A small segmentation model, trained from scratch.
Model: arch vit, norm layernorm, moe top_k, layers 8, width 256.
Rows from block 3 of a small segmentation model, named by matrix and row number. Rows with one number within an expert belong to one neuron, the router's apart. Each number is 128 + 24 x the weight over its row's rms, rounded and kept within 0 to 255. All counts start at 0. Numbers have three digits each.
After each expert's rows are labels from the 100 images, of 14848, where the router gives the expert most weight on average: "top examples" is what is common among them; "lies over" is the class under the peak. Only what is clearly more common there than usual is listed. The data: pictures of board games with random positions, seen at a slant.
# router: router (model.blocks.3.mlp.router.weight, 16x256, trained with AdamW), inputs 128-255
# up: expert up (model.blocks.3.mlp.up, 16x512x256), inputs 128-255
# down: expert down (model.blocks.3.mlp.down, 16x256x512, transposed), outputs 128-255

# expert 9
router.9:216125144163116139096140180140125123149131136149143131125137112109124137169166117150105122166117130126078141167148143116107115141141143118166128084083126137139156149174145149119117132119134114141104143133095093123151108121117144138130110087098127139085118148112113124159142129144141087139164109103097122121130127095126089130116196131143172096143118135134119099098126119133112151184105
up.0:125102144127112127142115143129124160122095114119128151102081133091145147123107141136195125112102141146111157157103098146130154128128175150148105124133155158136133082130146146122116137150100146110069135107121121124141145088139139134146122128113154096147076104108125126106155137146137146106106122165086135114119145133137113125163181121104152123080150099121112172087115108126118116153148
down.0:156142079104100158089128068148084090142155154122140157155147138136111113116107160125140096099146109124110130113131111106140128113147147153121124133119110081138153123145067121110074110103147098111139125144122129154131124136109112122067143133167149119120188118143087150196105170124125141140151182109132141087120105149101146144090114153109160148141111142130174130136111107168140122146103
up.1:105109158129121123110131160130123156114117123147134163098115147096139146154176122142126122099147113144151129134107109113157090107143173142100154122161118194127122116089127131135124129142128132113118150120127078139170138122143128139114140187185115086108119148137096115171093097144136098158132137098129151131129105133123176138126096142138124137099094159148091174119151111167138109120114
down.1:146159139108110123172136096107103111158187128165144137119099121109122120137106147163153167145133132116125139091159140146084151163113123161139145170107176121131097131138122141102149137168112147129060118158131145137150099131141063159132112132108116079111132113110075110135124198106165118101122123081116110126104144145119141144155139117122139142152137124129142144110092101120138116132124
up.2:154128100091149126167074113106087147130122130143115111125162154135143147133115161124132097111121146141140100161165173173132148194109126101122182132090103153142116101109148123097123106099097124117114129119118105141137138121103093138139157156123144125116144143147098110141124130125097145114131140159118159124145112093154087092127142115117183102117152137129154151099125163131142134148150
down.2:107147127156089072106152126158110172141123144128118176119110108138097120115113089138123097118133131177148181129097074095137120062150120143100128119163173113179167117122133141146157080151120158172127156135115131096144118103102124123136135141148130113141135120136114156124116098096190124135131101087147117096105146136142124163140099150121153130122056145101136135167112117144158149158121
up.3:121133093091118154114140152140140124158125133133155149129062103136143110137161139106166132126108179135115137092135097107148117130118130151115094159139057125132118127136111130125110125145127184120095087084138100138142155139137118142156121153166124101127142170154147139136132102124160086154129107129131103109145107201156145146168102133141116126135101078120101124115149128149145151129089
down.3:127112162137130141149163129131125084114139141124117093124122132118124136111136144138122102180109157161104145136113163152125158157108120124159138118085160100149132123107145126146114139089119082118148112206105154135131142078135111117096089100132172136108136131105105192179115110128110127126131096103106138137100124136114109108125153142147139156130155179104130099154072106100115090096106
up.4:149168132125107108157115137108109152161102167122119124129117148183150094114149129159142122103114131139119146133129091129131155146134083131109099113084107105126102168152131137089126118143152154129108117132169144106120122112083145154158162129077113151142121122128132128134138152142154145092121128100135162112087146143180154161093082148108128128079143090110142112107177141122099127081141
down.4:153097147123107174113152144140100087131141114080127132130141138138097111136116089115124119160124134147109126121166141119147088107163133157157139154103122148091185114121129142124165157153132118144160131121132109153133113132129106156116145133100169112117146129097139084164127112192157114117135128109182102123128107128105145146169120106170176153076111138124138104139157128116113129097108
top examples: digit grid; noughts and crosses
lies over: table

# expert 1
router.1:163175122090120120146107081140218152144143097158105103120115119132098108160146064141142118142111143153138140109155141170113140149154134135089132122101127113117123155108116108115126144105155108151131163109131164150163069077139117107112173122142102149169100150101123125122104128066149149164145107109127179132105100126114138135121166112141177090128121109147087140126111139114147156190125
up.0:131044114119143078123136116124106118111132120096155131128114132135140121107114122138110111188138097091146124170132139115182173149123073066138129140193170092119132160113144139120147104113095125143148130176105098137125149120136148117107113138102127143119125113140156130120124136142145155123150149147111095124121106096108099070099128151144124150106121188100114116142153116104141163121092
down.0:113147090136115136112166095166093099167161163158145138101122147116151120100151148109163090100101126132148149113145099159081135158099132134138148167093114116120088125166120082142114108163124139138095139110149115142132128129131125121144145138105120165118126102117107119158166127093117162129166141098148174136144142141124160114117145150128124152140143147180127186106151097116083122158094
up.1:090138124137127147138147161150135124155120119106137134130135152104149141130108126139107116134158168141120176139149123145097139115120087163108130122111103084162132109153156088092134125105170132104124131112081143084084130123133193151157127165130076056131151112130144110121140124137154155154097117124120157136153101145131183124156121125090089148129107136150130071124151121139114110118102
down.1:121169135180114133117088138114118126139139136151153158141136095121118105122171111107095159121126083142136086150128112101138093113100136152161143111106139152112114104112163106148127151132084165113151134168162150165155151099093137096166106135135186140118154099137089125150135090157105138128110137144129126108167160082108109124128067127180159129121147147143170147112171144143121126157138
up.2:108076133188085170097114139128134120117148111170127088152124143124156186172110137139085142095136100075107119172112113182129127127145114111152082107111177090136128154145137119137119094145112074150152088169150129119123116084129133144137077146122117103148136123154143142108128144077093127114115095116128135113154095140130116124131139122120115127099090100089113101141131141127127108140099
down.2:140171133096137087156129154109150114178132140098106144143142139125149123133170082154147131169129152180110138083157141134154126107143139101097144166127123170134148124118163130097151146073088173097121129095103102148118172141099145087109164144158175123103125121116143134143132114149138105124116130150115158186140165149112111140119119121184117153136140121158120157105166121099131145091162
up.3:118102133160121116113121174139132141145133157137173162183128104145138151163129154164109145105071186154170133094162166125148076116133157134105082128132099116148142103182091104129135128125142119150137107093100125125141115119107142112135132163136154124128155142118127120132143118136185131112143132090125104101155150136132115123126077145082118117103149122098073152088153115151102115126133
down.3:135148140105133154145135105140157122153110107130089130107137083136134115113114152093146133146163063114130136138128112129121125115132132125119163099089130101096157159121137176124139154076143171123150160158147142123115137112148139114092128107138138106163121173161127144128105125128083121097088125171160128151098099126126132145134133110180123167142103130109128108151132099162140112139098
up.4:138143112175139096096115166143078119130119088159145140152135156109122106138154132099141131128181132112185134139085112131109119136100093126130171137154109110080131112164139107129110147131114130123139152120138108111121121143166103143117115138151148149112102091166117160129111112124113155113110125081134105109134131114101149142113083123110100136115120108136138111071130100129111171134129
down.4:155125130103158153172126087100132156112136147115164142079085138143141110132112166110168153095103071172103162088159127140134145101107144125142096117082102156098154127067086164108172116115125118151133135138124106122135139145087105116149145090101122121129105102143135122148107116126126136126130139139126168128139120150135107102141142128141150147143114165098136125162130092136160116118153
top examples: noughts and crosses
lies over: table

# expert 11
router.11:131149137151111097131139095149142142162107120147139089153163116108150128112113130141103099149139122117144129134135113103149124091102128131154123106151135100106148151160150169105145127132131129157138115152125109115165099157098120127102136090126113149127135153101095143123160122174158136166113101199084119189149135135137165147147115128114117109098089145122138137119149133138088127082149
up.0:119128108128077143147138162137105106105118177121095138126133072159132109150106183139142112110141149159127129164127139144128143077123100117137182133146122108110114094182101195145129120141108085153136123134128183178135108115070132175176136106124123158164145100139157126109106172110140117105094142094128129147159140116089135154126119106134135088166134091129149134092096090151139103130135
down.0:135130148106166096129139105127098152145152075132120119135159129132063173161135139157123174142111158070119142068156089143153131159100156112116109133099147089121126110134163088113103105156168146154132170130084089088147138199112111119115106095116121094159151127120111118111151149111102151172169128128162137101121112166133126113137108119106151146093116140130130118102124157141131131128118
up.1:164096139128176140144091128143142176112134137134145132145137130154142143111110076171128135099143091090120121135125136167116159160104144070129159133128127092128175167127119100111124128084139083086141128145111113143150118110103178129136134145152115121112159161103118123142102116136123113104123154100173122121105151127146151096108095142150135174140099062131132145146061177167131135109131
down.1:116119116093119134114131148122146083125099111155149157139130135127113121150116122111163115119119144143137100105107149124093076166129134109128108110138166179160134098118098120146136139127120128190135106103159166095105146113152092135123110121150153110127119099144126096158104132100152094102121111174109160136134124095122137142121126146141155109141156170081088129118123099136130137119136
up.2:172125123141136129100114131137136124121156162142112156138156102107126129170104104142126117171131141126132122136148192072154156167116135119155090159134155125105082143139113117092167109131101138133131167094091153096129123148133120119111162139155138127123133170140121122167110157130091128105082118132145162156067156137105128117138093127144106122177142115144096157163127132106118160114110
down.2:107145103089130131139136113106095152164126068100099108155123143136137115151156175079154106103110138141141148150122134182130105090096097150107155126130131145167155083145096121148159097113180101163120073120134116114141141110131092087127090148134155103124130130133114073120107117128141127159125130112111113101137113088124152167116126157107117127108122144114147090135110112131155092133129
up.3:123141106139143146134133121162134118132132136133121143089150147083091138127138090151143096116087148165133118112128076162078098105158162093138116133112113159178152146151171106139143094129127097097101095136140143154152128140118107124120136146137094096166124145130098117143100092135109125167107146118168124084113143145081152140147137083140090143152145141116152144107110173144134148103126
down.3:153145106128142134138106140108105114123127125092172156118100106136174112154127090141129120087139129128148104093132153150162151093070128138098123118168150116121117148129101171112122151174121188105094149134127116093146122100153119111104127107115155178113109111146103122091150122151134164135137114165107113110128121163180146118155088134170130105163138104127135117097125116131141113149126
up.4:142105151118099141115128128113137172133068127114150062099155108122105082144126138144112166160110133188117183122109129128117102179096171094120145111124107132117130113125124086159130138119085158157116123123126115146125097103189128141131104161113116186109144135093124113098131120129140121159143126151098099153068161143119124131090141161119114124107139161143183126115100112145134133169112
down.4:102110111135162135119137142127138074123108119139137173158121170168150128110133111127130114154119118093119095197155149162183104083153114134151118108135134092100105154150126172141144169151133144144116132091132115109098120111121112076119162122114143101137128097138120125126129093141126113105121125123141182121121089118140129105143112184106069146130139161112072154133151140111084162116130
top examples: nearly full; discs on a green board
lies over: board

# expert 12
router.12:153104137124135138134142150159096147138135095119174100106142199112131111165093179093099144110103107132087143123131123155134152112108129163094141135116131105122138100113126109136125116109119111113107161112139139113147177166074146121082095112130164107171159079177091115121149143108125128161126093161119164161160129151160132126108154154122140131127147135147147142085097140120108125103101
up.0:128145121088149143154122162102145142119106128122119120105150126121085138118112088193135087138126153135128127140128154122152155124121179094147141106116157089153106108075141116092130104095156153144174085164170125123145140151081087106142133095116142106172103137115112100103142160150108146114151156149141122163122094126097122137096163135121129125102126150143204127087127136120120138135093
down.0:153116136120114097124124089092113104164124111124124135118137173080135145120102088176112111148133131149140125122113115146158138145123114127127131128112158202125122134163117149111127088129158128109142135177135136126129162135155153097110104148121114150140179191131154129154131116100148123155100087161093131166152128101108146131143127139137108129130082105119115078132143094160147152097127
up.1:099131087096110137117112123144100109129127157131147123126108107138145122130136084134140143123131087118094102155101142146132103121106111098104128098130134125170143129152152147109104172122155155128123179103130120151147117120091147112147106105153177160129122150139120110159105124087078092129121150141143154148091114090163124114113141097126139103163114153131091107157129090161173104110146
down.1:172085128125164114117150145135142128114132097160152123114140155124136108135132137128144137128135145135130142118154128120124179087109139173149113116124128121116114142095127131128134101151122148138129097128103111121092098162171127176166168140122091116095115122077149128110132126119141146126143102152105139125150147163100166172185154128118116145105129114158143129101103186132087201131117
up.2:107117105127157147146109170131159138098123176140103137143157107113142158145141122096130079098139094104166124156140164143102111151129171148109140118164127146177103121149116147145140123077138180117130094085128162101124109116114127102143133126104114136148115164133123111103107150140105101117102146143158118130156105147148122129143146086119116141114172112116128127146165120086110150112134
down.2:106121134115103111142137133164105135128138099142079124134092131129165120115093147102106103154084151175093142135162090101142148091129105072147160149105152107069142144085117123117098117128128115154126142106152111158160141129107116140065093125133141142105151094141155148110111109163154141162144132119127127155121122103161147165161113171115136115150127143128138137140133099150161123097137
up.3:077072169137123142124170148089110117150120132162135130127111129110158074120160145113125126138156106096139078134143139131170133149135108148121133143156123091177113131124136162138109135169109154113097099145118116162109111143166151174127116086149109111118112191145101139169136110133133119122170120091112152108083162088139124101135159103167129131111142165152171109156101147126094100114133
down.3:158113147089087176094148123066136134082136190133112174127121153109088168123124103159139113121162106188132150176103107141111106127161157139123104089132132119126167109142127149121119102147092087121122147144145108081093140084130124106123139162132136114086120075144122150161119155097158117139127121163145111143145108145139153142092113121119160146090147138120107136098080116133156093166139
up.4:116126124117126150113126101141096094115114125133112110139127119114177160144143109122148131104151120153105152179117138074141147154093110129089117127111123113111161164112144106123151114148109154132144123116136133143163132122124150154160135151173085143138088153130115139111144124166151143111152118146114144108164116100118117151124148078116102105170160141153128159181153154124134146134135
down.4:137079155109131126126190141132120145142130117113105118126117145139133130099136119113129087156129087089168076097129116164099088094157137126150106147128105118096108071127146171138135152129117139111159107159150147079100136122127111121132140144102143120149138123096146094121158188086153067143110114136129091133134196166137125132136146132161184165127123110079139104119128117142132137109127
top examples: noughts and crosses; first side has more; nearly full
lies over: piece of the first side

# expert 10
router.10:134100114135120087098115116148114167147162139118151128164175173098112143141113169134100142143132108101098090064089141124157137124103108178114105127143124085148122091130163100130117108125081138126134113108133151145158139145157125079109131107088108147124118108144125132101154116143140142154141124156068114147099124128083124105140112148069155148100156082166140095107113137119094148098147
up.0:110109125135058133128182115133103127122156126143133134179117162138130150113148150128123126174109117122140095128202124151136124142115164141089129171123159133088128169109123080186136105100153124160106142105138127136134114118105160076145131125149099177156125088115129119159103106117118139131074117140110107124159104086166119147097132134153129132152140146131111160109144140131139153099154
down.0:122142129062112139121109064164126120146096110104137106107134105098090122150116137165159106102130136117156144120125132157142118161109114112145108163136110153132079120148104118112127140144111132086188164099168127148072137168122140125103129178162117094123133186104117060132129133155082114164134068124142112115137138152122136109154135123173090129151104152108162115165102141140100137145122
up.1:108162116071144137087153140143100117099072133134088123119125090179121081104096095133126130135156145168139087147118155126157148134150152136153091132135147127111149100147099135109110150124154123093119094094166151114130117139130111147148138140106164118175120165116152126112157157106128137116123172133141164144161126150114144149148163129153131164119144112113116140128131147093106145110104
down.1:122099106146113111106096100127130145107144122122114160180102116121111109131114102162118148158130136139172143134130135120115164143149111113088140142140050149136093130147142125157152133154098105156092162113111116135094166152116131159105137103127122184169160180124112164094134105091136145110152127101157119094111142156100131148159125086107118106114134169136164150152145162197101130145125
up.2:114122151112121113093101127121120104130115149162105138139142124125138143109117123091131165081126117168124087132178126187115194150067150137157114111113126107141191126104165172128079113102113158113152135176135171122113150151121131156129133165131135113145114151159146158124129143103126093100127110163164135112134159128098124140091135125102129139133087083082134176107195139137140117127127
down.2:148095093117118158134130116121135109094149127102165088119132119134116091150131102127113135108128139129105106102125130136115122095078136146151102119126137149099116125090152104172137108103142175128123124115108137161188106088159113113157140083144143078119096133121163124118114070107092149157149154092153112193158158108163144110108157104150155110160137101092161108145134121108127081101160
up.3:129139105092117118114164127147142104132087155127107117121141157112110150100104111085142118073120158153177118129122115139139072166119164169107141169102120091133138143173137108109136102126113129118153129118161172138097113127092164130136131163134147086167123151141154082145128117120138103111155107154114115146107115126146156114074142118147091162157117109098105146149084114121168168145134
down.3:122120130117130104097121105134145119099132154123164146161102116124133102137143159131108156175121133146091120132102129087137140134123157128147150063182116159101098115125183126125123130177129130133126127112122107139119118109123134125135098147111148132141159151141111200120142115112119127126061156129147115158127083102149092125125121140158108135081154116114120115151141126151114118094132
up.4:158095116149114112103115117145093076164128067128129128133105095131114146138129102131139137159114145111106115140097088111130158112145149191126106157115129158128138112136117073145126129141126139091146089153098103151116121170114139071147108150143124099128088148090146150136175058116168151157110138083132136124116108140123115139130181149187131123074135126104133103112116148120082170106121
down.4:114137121155088145145067148140126167107106141112158107174133089131107151135100128103109144118129135131121100118124158131146117142137137151148130113162128087145146158122095143094121133107119143131160158094152148160142152124131084152074152148138155119133162115118119090142090150184132150114103160127122125115114166152121095109139136166127085119137110155199127156135134126137132160154130
top examples: digit grid; first side has more
lies over: board

# expert 3
router.3:172126090100120124124144108087162103149073121142144141135114133167104135130136132108075143138152138118168148142117137140123154155143132149114144136088151150188175159123135158161148117128154150127102118146134145135091142141106138102154127142156121084115083184147124133171095178125103138175173089141091144132128131101115119112119143121117104108151103099127171126145092135114125130139161
up.0:131102106103136133137152089188128141128162117133152137134153121141089127115102061171106169148107125121100121146093168085123066125135152142124087109120126152128095133152155094145125134112084136124107184141150113116137072118101134105128147177155102132142085145160178143134151136129147124138129118139102170124158140090109137108096152078091109124132106132108108126134112131151147121135133
down.0:116114165134159114131124152051141100111088117145114153102153142130107154134153127129155127130126108137146139156164141141156174165148174094135145182119101109133152167124115138113125138144162111138174081111167141144130120145185143153115080168126085120110123138083120106094112120082114095136133151122119087121108150120113125116171090148115111139149167112140106120109145068116125108117098
up.1:139139138120120127094107104119095124150096106112061110142121132101171148123147108145144131130119123087112121173149116115158132131133138151137131100112174164121122115152138174094141101088129162173132108129128080161104153152136128154178179126123149149145094093150110169135149159109116141129141117150134111131111162165131111104113149120120148151096129133149091135069107136116131103107095
down.1:166088162109142092097146117137115164132089186098127177149130139144102106142116107108124117091082117134165092136102132171118114164105154138144108141179110127158132132091135081158140105126154128130105120135102121121157085123114155113167116107124135133115128148096096094156136100104127111137138183092138144120071135139099145107167104166145134169161138119120115143151080111125108151179136
up.2:117126139109092134129101149137119108125158143120132112133140119193125098097158143115136115130129090109126111103147152106125104117163166155137135165140126161129114129097182128171151073155121124185119138104152131139113139104110145153106152138112125143103133131126134141094096136141140106089109130148162140190123156164069127143130146134120118176071121111120092105102147097134128138134122
down.2:146145138104091091138134104082112143162090099120171114096120130098143101098139139135121138138141129114137147083187107127131118153118119168150092094110123130156167119079123138123106203144170119122120112133124102141156135118199149127122125151131142052108163134126125105155143133123091113146118093104122127105113100137102094115124108120137152135205142105129152114119105141177157145127137
up.3:105115135117141166152125147151092131126131119113144100098136125175134119144122145125117119105139075177138168102098120119114146126145124139139148130181084143128113137167150174155135121105098144109112102120162133088133103123142173174121108115141140156126190131105139101135143162137132076103198126110137101113135119131171095067134133106146119137127116147128086124115120182118109156147076
down.3:121129129099125127140123096112128110130138108146112089176147110086065133150163115161136103139114077150074136182137116132113119086158129085100138112081133112094117139075123124093139166175130105149101145142133119097157162146108096106151147112110137111140085128126087122127152135135161167121177136154125168129118138143102148137146092151107154119124156154114129135117172146147178084111165
up.4:126140139151172124115129127134128138161120154123127165133135159166112125142154132140113156119169095116128141093145084121136147127120143117110149148113121139113123148118133069137061112150134167093086140132104138146073106169165154110117164142138135113182139139130132121141138161111175174163133148087158144112131088127117142124145082165136123086142085151180120143138139084087152154145114
down.4:163131172109108145149083144117129106084141111145120122103089133104143102136129118141113125166132116141140169127122149130140113143110094076132079097111103199148114106107109162090086061119112145156124079113128164172138105139130140141096150171094133080110158142139136142132125098113138138161107135155139121125163113137134145119132145163121128149112130158141136127128140115170136164137138
top examples: digit grid
lies over: board

# expert 4
router.4:124119108105103114147150152135116109156146122172168100135140125118112140126114085110147101116103125129116124098135129145147154116134124137110154107113088086077135095117135109151113108098065099123126140127151113099090152087165166127107137115116078149122134112157138160110150142150144081111079132131176122088088126141117143164124118147084118160103176134179114119129128124136085135088128
up.0:096126220196121138107112073146113113145105103143126147124151154077111107150152115095127146137146116108141136113135125119153114151108143126108138127111183128113072140072114138095133111129126137133148151172180147144121122149100160152127100130153093145126111145136132094122115090110133130108124144147108129140101109111139113116147143126171109143166132112158103135122080192121125138092130
down.0:138086117124167138128114154092159154133137112116127120098094140128154135121125082146140114104107158118140129155131125120153105151111145115167113072159129126102156103109085126139118163108127160116130140133104141117114088126139145072103114142150126139109172132108116199138095112133126123113171129159110133105118122130125185117136117084130164168102103171156136101104172067120127154126124
up.1:126156121133118123142124113117114161160088123105100112148158130154112132123179121126129148100137132158117125137104125141153129089114137102120131132143112119152138143085140152150134107135142074129122164114109134176153130106112156120127132089147143167133122158129169050111127148126086159129125123106155151119125126087116122078080125128137098166132139136118136107129102085148131163174144
down.1:158093082133138151113143123101086079126118128166106138099155120113136126097166129135138108115096115091134089138166117127117125177144119134109119132110097152110117132099169190120152118161165125139135135150151121149168136140094142138136127137153147095134133111078133166150142170130104119120127111103114121109125105114110132130107135149136118126156130075085105135133108114152140111081111
up.2:132130126167131110118108140132129166097148120127147152116118127162142131108148124106091117064121120093089132138118127143124155160106081118146086150123210121128121100142156126222174082118152108145143122119127145122131163124129115133155155152148114128076112128099077120150194125139129111094118120131094098128160143095116113124117142137124119126136113158156122106196091104147155155153147
down.2:152162116125099130099138107115131102109158099122092161112133107136114130133137146124153173146103111123148123128140113141115140116139157140156188118151171133154151125131107131081088127132118127166114147092103087136092119143135122097094145112109132137131126104124154092131073138097168122162086113141105193167108127070145087100118142148158118153155148093139121128163140134116132129100137
up.3:142164105112120104152163127142136143115160146167143193122092182123180158127142117105163100132139117103125134128127099124126122112147147105132199141128126126151154161154128099100132132156116159136107118119099152088134116119142111111148127160116112093146091092118113107124155133128126114172141123138156145146138170086152099092094108123107136175148156115092098115124161094134133143159145
down.3:162083110148125114140123171163141088126087104129111084150138100166126093107116137099104161159118129110176112171161103094143137136136096101115110124118106182126151147122094161192147113135100148154168108128141151121149158165152121116128115129087141149116155116137158124125123141121105154106093126150122077127156119163099127149112154134101158125113098120140146096110150153082146165141098
up.4:113118145161131127160151109143098053130150171123182122123113145147159131142145166103117145140130115123140104167129142113133129093109124151151115157132129097143119137138130142096142108187110079138139141124121124153140152122152116116125155134144115132106131123131142109108125118142130127160150176128123119123165120122154115091110116104131127118154095118128101151156128149095112142127154
down.4:123117141136121135126172086092101120091127107137120084120099099125114116114120157106155132104097130115138134121157119114148147172170128159131140112134170123123068122124103144148101124114129131153112127160173138122107118082129148132163150125142137084125162095084131161119138138130130105125102109134148081127183150105145150116095135140110164163138120111121116112162116149133189128137102
top examples: draughts; first side has more
lies over: board

# expert 8
router.8:102085131125125123106134118105120133140135140145129128144135113145135148102102144122153131120137066102103109098119097124133129127115144159114159099139083156098162137112157135144118113100150131130163103069115165131140171155118073072107106101110075126170147163135162167133138137130140112055111132160164146153117146170134121150119106110103090110104140121126115113119073114058101094100110
up.0:105123103172213135108105139106141138180142121163136129102118158132127139077138141134148115125118132123096103144151153107111102148106135105144092147105115120122167113096139108081136138136153155151124122110108120172100132117131168122119135100171118164125133151069121130084129133098133124092161104112133157122111140123111145101139085085180121160131128099136160151112167148092115160140117
down.0:153133094115161137139117143115135137145090133128084169132170081121109107144121122109134140133123126162114141115161123148117095170144126157152119097100137163117112143097167129143108149100137159122066133133150130092105116147098122082118096134104121124112126111153133121106115125114125097155157137121085117110115135116130111175141138135100125080143102168111114141119172150152129159110131
up.1:145174157134155155118127111187127123077110092110143143109120112073132148120115119126137162114113150146202149124131137122126108153146121146160154094084098128145112090115097094158085112142106142086175133144129110175167114112137167110135117156122133121166123097138149147123160134126152145124122133173101111137107158106110142148086077108125155130114156122147121138164150134112121144114105
down.1:115106137150099099141154111094104147144145145127107148119175124146154165135172078124121133122117136138105135127193107141134103117122156117140049110152135073104145148122192138132153169095118102138095114111202132112108110136145122117161154160087142122112121134153156108136150107090093098152163141064163114134152117122130104112152138123156093107121101139108113089133141128120114128142143
up.2:106172140121161158098150115105192123139162125148135148120087141143091171118156105143129120110126120084063136157074167141147099140181134115094141111149094097098098139134120121160140149149125111122170091162083095105126141124084148101142129100168150167113119114140143114132076102141120111089161126128130140121181100142104143100111084145129153147141111160112141157144132099132132123085148
down.2:139112112115147092133131133139094126132134137103130131159126169129143089156063159104126135144118144171150122066135082149149115127139131128143118112112151172162144129151117189137102126103092112110118135153153126141076096127129121176102141157127103130152141143088093145147170131129128113104134121109115117121131104114141107136162124161114096122105167096111122121134146147126188113119145
up.3:143143118106129159106155118123097159125128124104150162184107156096148195156096125134112107124081122133161103109125102144141149141150131118116171127158122110136098137117109123115150161127128152101125119120102101123095118133142178167095100127147154149143079141101105134162132155120156127158125138195081141159086135107126147128151112110136115160124145147151110083116147122101141112174124
down.3:143128144144113128121156136156142072120144148091141153113134086137112163099137160139164099157161128160060129143130104151131150125102144090146088080158182093150136102116147135162156116108079147140110159124133131140168124164102099109105129169102104121110133105107161125092108105127150155112128104108131088131128115161142101079144109117147112156149112134114116164112132149159115111151138
up.4:137160104122110143087135140120116123134129140156137134102137147143161158137148137131155170133101122135116151128154145149097131128131117098109090108123140147118085089154129093143135108160109111118123101156131081136141155116108142092133099160085079134118098141104157138113108150084109135112157132153172137124140103125185144105143114132102099153170122196076122115145105143138090151133150
down.4:108121137104111134116139121146153179110105134086137113152132123124151160127081163157104115118133139089078140159143109124165096136105140134130108144095141134099164124104088115122132107082082102132107141124143115099154140131125122113126095166127116176136147110141123097140158093162161152183142135108126154129079110130107145138126106134184133151099122131121090137140154111158168160079102
top examples: discs on a green board; nearly empty; more pieces: equal
lies over: board